From a checkpoint of a small image classifier.
Model: arch mlp_mixer, norm layernorm, activation gelu, patch size [4, 4], width 512.
Training: muon at rate 0.0031, batches of 128.
Rows from block 3 of a small image classifier, named by matrix and row number. Rows with one number belong to one neuron. Each number is 128 + 24 x the weight over its row's rms, rounded and kept within 0 to 255. All counts start at 0.
After each neuron's rows are labels from the 100 images, of 14976, where the neuron reaches its highest value: "place" is the part of the image that holds the peak. Only what is clearly more common there than usual is listed. The data: pen-drawn characters of a made-up script with 800 signs.
# fc1: MLP up (model.blocks.3.mlp.fc1.weight, 1024x512), inputs 86-171
# fc2: MLP down (model.blocks.3.mlp.fc2.weight, 512x1024, transposed), outputs 86-171

fc1.73 [138 144 151 125 132 148 105 107 159 132  85 186 108 152 121 131 133 100 159 123 155 135 131 135 171 137 176 134 103 112  86 128 129 123 116 113 147 147 138 165 134 129 118 119 157  67 100 142 123  79 130 147 148 155 124  86 158 128 139 128 143 111 103 119 118  94 130 122 118 156  80 132 103 140 124 168 137 112 117 178 154 143 132 134 144 144]
fc2.73 [155 118 124 149 156 114 109 138 151 103 123 130 181 133 128  93 138 144 158 143 143 121 138 145 117  89 126 162 102 158 144 178 176 146 100 122 145 125 106 136 152 149 139 122  99 176 102 103 113 160  82 116 114  92  97 155 103 127 145 139 135 131 129 153 121 115  96 118 112 119 162 121 139 111 130  83  91 143 107 126  82 106 115 109 152 125]
place: middle left

fc1.296 [ 94  52  99 151 165 101 102  81 132 120 134 150 134 126 133 147 169 150 120 144 161 103 119 116 139 132 142 144  98 111 152 121 133 173 177 114 161 112 137 149 142 113 133 116 119 116 123 121 105 173 117 144 126 159 150 100 136 144 112 142  97 136  90 118 159 127 123 136 168 161 140 106 144 125 150 129 121 102 141 106 146 154 126 101 128 151]
fc2.296 [124 141 106 134 118 153 114 152 124 122 126 134 137 140 113 115 125 131 104 170 109 141 130 162 116 138  97  73  86 143 132 156  98 154  97 132 112 141 143 165 105 146 147 175 129 123 156 145 123 202 133 138 125 115 119 144 100 117 127  73 168 133 152 134 126  78 120 136 133 119 102 119 166 150 121 141 138 131 114 115  97 135 145 162 133 138]
place: top left

fc1.644 [149 144 142 110 114 122 152 128  63 124 136 173 115 167 159 124 131 165  95 133 142 124 119 164 133 131 124 145 107 160 117 137 121 133 117 145 133  92 112 142 154 111 160 156  65 153 136 162 109  58 149 119  96 148 135 113 141 127 117  88 125 172 118 124 119 129 163 132 163 171 126 120 131 121 102 162 149 149 112 181  78  95 133 102 123 121]
fc2.644 [ 64 109 154 107 103 111 169 111 122 112 128  87 139 121 121  92 101  98 112 138 144 154 107  65 136 146 134 119 110 108 112 126 103 176 114  94 129 135 132 121 126 129 110  89 126  93 119 112 107 161 100 118 142 137 164 151 130 145 122 143 169 162 134 102 154 146 197  72 115 120 147 161 142 136  89 106 109 122 126 109 112 152 125 127 128  96]
place: bottom right

fc1.766 [145 136 151 126  99 137 136 140 101 127 130 137 164 144 109  92 129 157 136 190 128 137 133 180 135 144 114 144 121 158 150 126 109 141 161 158 156  92 105 147  97 156 106 168 175 147 110 101 130 118 142 142 170 146 104  87 129 149 146 169 117 102 122 111 117 107 110  90 120 110 135 136 163  85 132 157 132 106  88  98 150 104 127 162 113 121]
fc2.766 [117 113  92 126 155 145 155 121 116 114 174  88  84 106 109 121 158  79 147 123 125  88 138 137  99 135 147 122 137 131 114 113 134 132 120 147  91 179 127 127 131 131  88 150 122 106 100 141 106 165 147 119 154  90 111 161 135 122 115 108 162 169 143 109 153 124 171 116 159 107 141 145 113 146 123 169 146 196 145 111 142 139 165 118 113 126]
place: bottom right; middle right

fc1.218 [137 123 138  95 100  75 137 117 146  98 107 113 150 129 120 124 136 139 155 105 102 131 117  98 111 135 159 143 109 139 154 115 134 116 106 164  88 141 125 116 125 128 145 112 147 178 124  98 103 103 111  98 148 136 140  91 105 138 131 102  99  98 153 149 185 118  94 117  91 159  80 149 109 100 134 152 150 121 151  98 107 136 147 118  87 128]
fc2.218 [152 131 115 111 106 145 146  88 139 140 162  88 141 107 140 129 119  98  82 123 167 142 131  98  97 148 162 142 115 122 106 125 138 131 153  64 145 113 109  62 141 139 153 160 119  88 104 160 128 128 155 151 146 137 153 183 134 116 110 149 144 190 127 125 113  97 119 134 142 121 123 110 127 122 155 109 147 113 124 133 144 123 115 124 121 112]
place: top left

fc1.106 [165 148 166 152  81 105 122 105 175 107 172 163 119 185 134 142 124 108  93 155 124 159 148 151 125 127 146 153 120 125 101  97 155 132 118 167 115  91 128 168 144 150 147 106 124 135 140 173 104 100 159 113  95  54 124 134 162  99 187 126 128 146 139 104 174 127 130 129 122 188 152 140 142 173 144 106 133 129 138 188  94 171 137 137 100  69]
fc2.106 [ 97 178 158 123 171 176 130 120 127 120 107 156 129 122 164 168 153 129 183 162 124  88  97 153 153 104 153 112  92 108 160 155 102 134 116 158 139 129 134 114  99 129 145 169 177 136 144 124  99 102 120 156 136 129 170 148 144 126  98  86 112 186  83 112 133 111 140 123 110 148 130 130 149 123 127 138 126  98 109 178 101 101 133  94 122 186]
place: top left

fc1.74 [119 127 116 124 137 118 111 143 128 113 114 122  94 104 177 126 146 118  93 160 158 160 120 144 136 158 151 129 103 180 104 118 124  69 141 126 159 147 134 111 175 104 115  52 111 151 144 116 115 158 131  87 144 139 131 151 127  84 111 109 126  90  94 137 127 138 141 114 142 107 116  95 155 138 118  89 113 113 148 132 167 180 139 116 130 131]
fc2.74 [125 115 125 160 119 147 159  70 148 120 122 123 134 131  95 154  55 128  85 112 115 104 139 114  86 157 120 121 136  82 113 119 138 116 159  95 126  85 119 100 119 133 158 132 110 158 122 118  82 118 104 154 137 128 108 101 118 110 158 110 125 142  93 124 155 131 147 110 156 139 127 155 119 170 147 137 166 146 136 120 122 146 151 115 150 111]
place: bottom right; middle right

fc1.64 [113 110 185 123 132 104 127 155 145 140 116 120 128 113 134 170 107 153 108 124  71 114 133 127 161 119 106 123 148 115 145 163 147  99 122 129 129 137 103  89 143 138 116 174 134 134 134 105 182 113 108 152 121 131 116 110 104 146 127 158 163 109 120 145 119 130 154 120 146  94 102 116  98 124 133 133  96 135 123 132 139 136 106 172  85 153]
fc2.64 [136 103  82 124 112 140  89 127 149 131 164 151 124 136 139 102  96 171 133 153 158 160  78  72 110 125 165 100 112 103  74  91 116 129 118 133 108  86 164 123 105 119 139 137 121 136 123 167 148 133 122 129 144 138 109 168 106 120 163 126 131 124 164  82 131 170 177  92 155 107 127 135  92 101  87  91 128 149 129 128 120 142 135 131  96 130]
place: middle right

fc1.105 [155 112 126 130 146 121 167 126 128 112 187  98 121 125 108 171 167 163 136  85 110 121 171 119 192 133 141 130 103 147 132 145 113  91  93 109 120 118 133 159  78 105 130 148 141 120 122 106 136 108 122 105 135 149 147 114  98 145 152 127 118 152 121 171 159  86 108  88 111 116 152 160 117 161 144 161 165 104 158 167 109 199 157 106 108 121]
fc2.105 [135 136 143 119  96 116 132 145 158  91  88 107  86 167 101 123  88 122 119  85 126 116 116 123 127 144 122 134 117 110 110 164 132 160 118 186  80 177 156 115 173 171  98  58  99 140 142 107 133 108 114 163 126 139  93  77 150 150 138 132 128 121 136 168 119 176 118 123 160 149 141 111 125 120  70 133 108 146 131 137 170  71 117 132 144 133]
place: middle right

fc1.574 [111 139 131 163 103 116 136 151  97 144 165  94 100 123 137 175 144 116 173 120  98 141 129 106 139 140 107 141 102 122 135 106 115 119 123 129 124 148 168 142 167 123 143 122 160 108 132  96 118 115 140 132 116 137 139  99 147  98 122 155 166 153 151  80  86 164 156 144 105 125  96 149 125 139 165 102 177 121 156  73 111 154 121 128  82 146]
fc2.574 [ 96 132 175 107 123 115 127 145 152 168 131 143 117 133  86 116 128 115 117 119 131 107 102  97  63 114  97  83 108 116 120  91 143 135  73 148 176 111  86 123 105 186 125 149  97 124 147 156 127 115 131 118 103 111 101 133 155 161 114 132 115 121 138 152 148 162  92 106 127 145 104 124 133 118 150 143 118 112 144  85 119 151 164 128 147 110]
place: middle right

fc1.696 [120 121 162 124 126 130 143 113 128 129  98 121 149 162 150 181 129 141  94 100 166 136  98 116 124 136 172 179 139 102  91 154 173 159 111 176 128 130 122 136 101  86 153 114 124 143 129 159 126 150 171 120 153 134 149 121 167 143  98 154 104 126 141 100 167 125 146 115  80 131 128 119 163 100 131 155 165 165 118 124 112 165 147 121 120 151]
fc2.696 [111  78 166 107 131  97 124 130 156 142 146 120 111 157 177 174  95  91 102 141 103 114 138 105 120 174 108 125 126 148  85 122 150 136 120 128  79 122 141 133 130 147 147 130 169 143 128 122 133 164 114 138 117 126 152 144 160 117 197 117 147 121  94 100 162 140  84 150 105 206 166 109 101 141 138 118 110  82  89 145 154 134 125 133 122 109]
place: top left

fc1.227 [131 134  71 157 111 130 149 123 134  96 156 124 101 148 141 124 146  97 130 126 161 106  90  85 155 114 139 138 136 100 145 132 133 128 178 136 107 147 122  97 128 131 160 132 144  99 117  94 126 106 153 158  90 118 113  94 109 121 154 139 119 160 107 149 137 166 137 140  98 158 110 171 108 119 166 177 109 129 122 102 135 142 134 103 157 163]
fc2.227 [ 84 107 126 136 120 133 149 152 162 119 101 118 125 110 141 106  86 126 112  93 118 114 164 134 138 101 111 122 130 150 129  86 129 123 141 164 105 189  86  94 172 103 139 123 121 159 113 169  71  90 111 120  98 125 200 174 129  88 139 136 113 149 155 127 167 108  93 137 113 128 128 155 157 141 122 106 135 111 156 140 152 147 138 141 104 117]
place: bottom right; bottom left

fc1.365 [123  91 168 112 154 152  99 125 137 151 147 118 148  81 116 156 123 123  91 122 106  86 113 141 139 164  95 104 151 120 142 129  90  95 144 145 157 113 134 119 132 178 149 168 164  84 111 135 149 143 127 140 148  87 157 117 134 143  90 106  85 131 139 119 137  96 162 100 100 133 121 178 128 138  85 134 129  88 118 137  97 140 136  48 121 186]
fc2.365 [155 147 122  97 120  91  95 126 162 143 130 112  71 137  79 161 145 125 112 162 166 146 131 137 130 110 133 101 117 152 108 135 167 143 121 110 142 167 136 170 168 151  80  94 121 174 105 116 110 141 118 181 125 140 119 103 102 157 102 131 129 142 126 127 105 109 128  94 159 104 133 145 149  95 152 145 123 141 106 121 157 112 117 100 141 119]
place: top left

fc1.555 [121  86 149 136 133 188 139 169 151 132 107 103 156 128  90 131 119  91 120 146 139 128 115 111 125 110 144 140 150 143 108 116 147 161  90 134 107 139 114 100 134 145 114 116 126 135 131 131 176 154 143 125 173 106 152 138 143 111 153 119 120 120 140 121 125 148  85 155  76 195 100 126  76 132  88  78 174 182 122 108 141 141 134 126 115 145]
fc2.555 [159 110 105 142 137 116 160 122  97 122  91 128 132 131 121 148 108 128  98 108 117 120 144 128 156 114  97 109  69 140 102 142  96 117 141 110 122 122 113 112  75 110 118 123 118 134 129 148 144 158 106 129 139 125 115 139 143 134 161 160 104 140 139 102 130 157 157 150 191 135  92 112 115 138 100 150 118  75 120 137 118 144 112  96 124  97]
place: middle right

fc1.196 [136 151 134 114 111 133 140  98 107 138 130  95 114 131 105 134 103 108 145 141 134  95 136 126 122 123 120 148 159 136 147  85 128 137 185 157 102 131 110  96 128 149 120  60 164  94 129 141 148 113 114 170 139 154 132 116 133 144  94 125 142 101 117 113 117 110 127 176 129  89 134 165 145  75 116 122 125  98 136 162 194 133  95  81  89  94]
fc2.196 [107 151  92 125 127 171 165  89 117 145 127 101 107 132 149 137 128 113 158 100 116 140 128 138 159 102 115  99 104 123 126 132 122  83 164 139 153 145 124 122 145 125 176 141 134 152 128 148 161 157 114 133 153  84 153 165 149 140 124 124 150  97 144 138 133 102 102 117 121 144 154 128 147 140  73 103 124 126 140  63 125 119 164 147 157 150]
place: middle left

fc1.402 [109 108 115 133  76 105 171 168  99 146 145 124 135 108 114 135 158 125 179 115 108 176 115 130 144 133 153 112 134 127 143 110 119 114 113 125 110 123 176 123  78 115 129 118 133 131 165 199 151  87 163 107 164 152 127 134 128  89 144 114 113 177 119 148 124 113 110 126 113 126 107 141 140  89  80 132 131 120 135 132 127 107 137 149 113 129]
fc2.402 [144 154  96 126 105 102 151 121 100  87 186 122 107 104 144 134 139 126 105 100 126 122 112 128 163 113 124  69 167  94 147 150 102 118 159 104 122 151  95 137 155 121 149 113 121 119 134  91 135 127  96 165 122 115 135 140 138 109 123 144 166 128 138 106 132  69  47 133 106 146 146 104 152 125 191 154 135 113 104 179  96 111  97 107 129 163]
place: middle left

fc1.525 [143 102 151 135 114 142 116 134 130 112 136 100 165 119 138 120 128 132 145 165  76 146 128 135 154  92 118 127 142  68  97 141 100 104 154 112 127 131 113 138 154 124 165  90 145 128 100 147 121 110 138 156 126 181 166  98 126 107 131 120 151 101 172 136 111 132 103 103 101 186  88 148 127 158 110 148  99  98 114  93 134 126 107 135 108 115]
fc2.525 [181 152 124 144 136 129 164  89 135 167  86 151 124 122  98 110 141 164 133  97 140  83 128 127 102 159 105 110 128 161 170 124 137 171 130 152 149 125 113 114 103 140 103 142 161 149 131 106 143 136  99 132 121  93 144 140 122 119 143 100 143 168  90 141 142 116 101 148 141  76 172  98  80 101 129 122 137 129 121 166 119 108 128  90 150 140]
place: middle left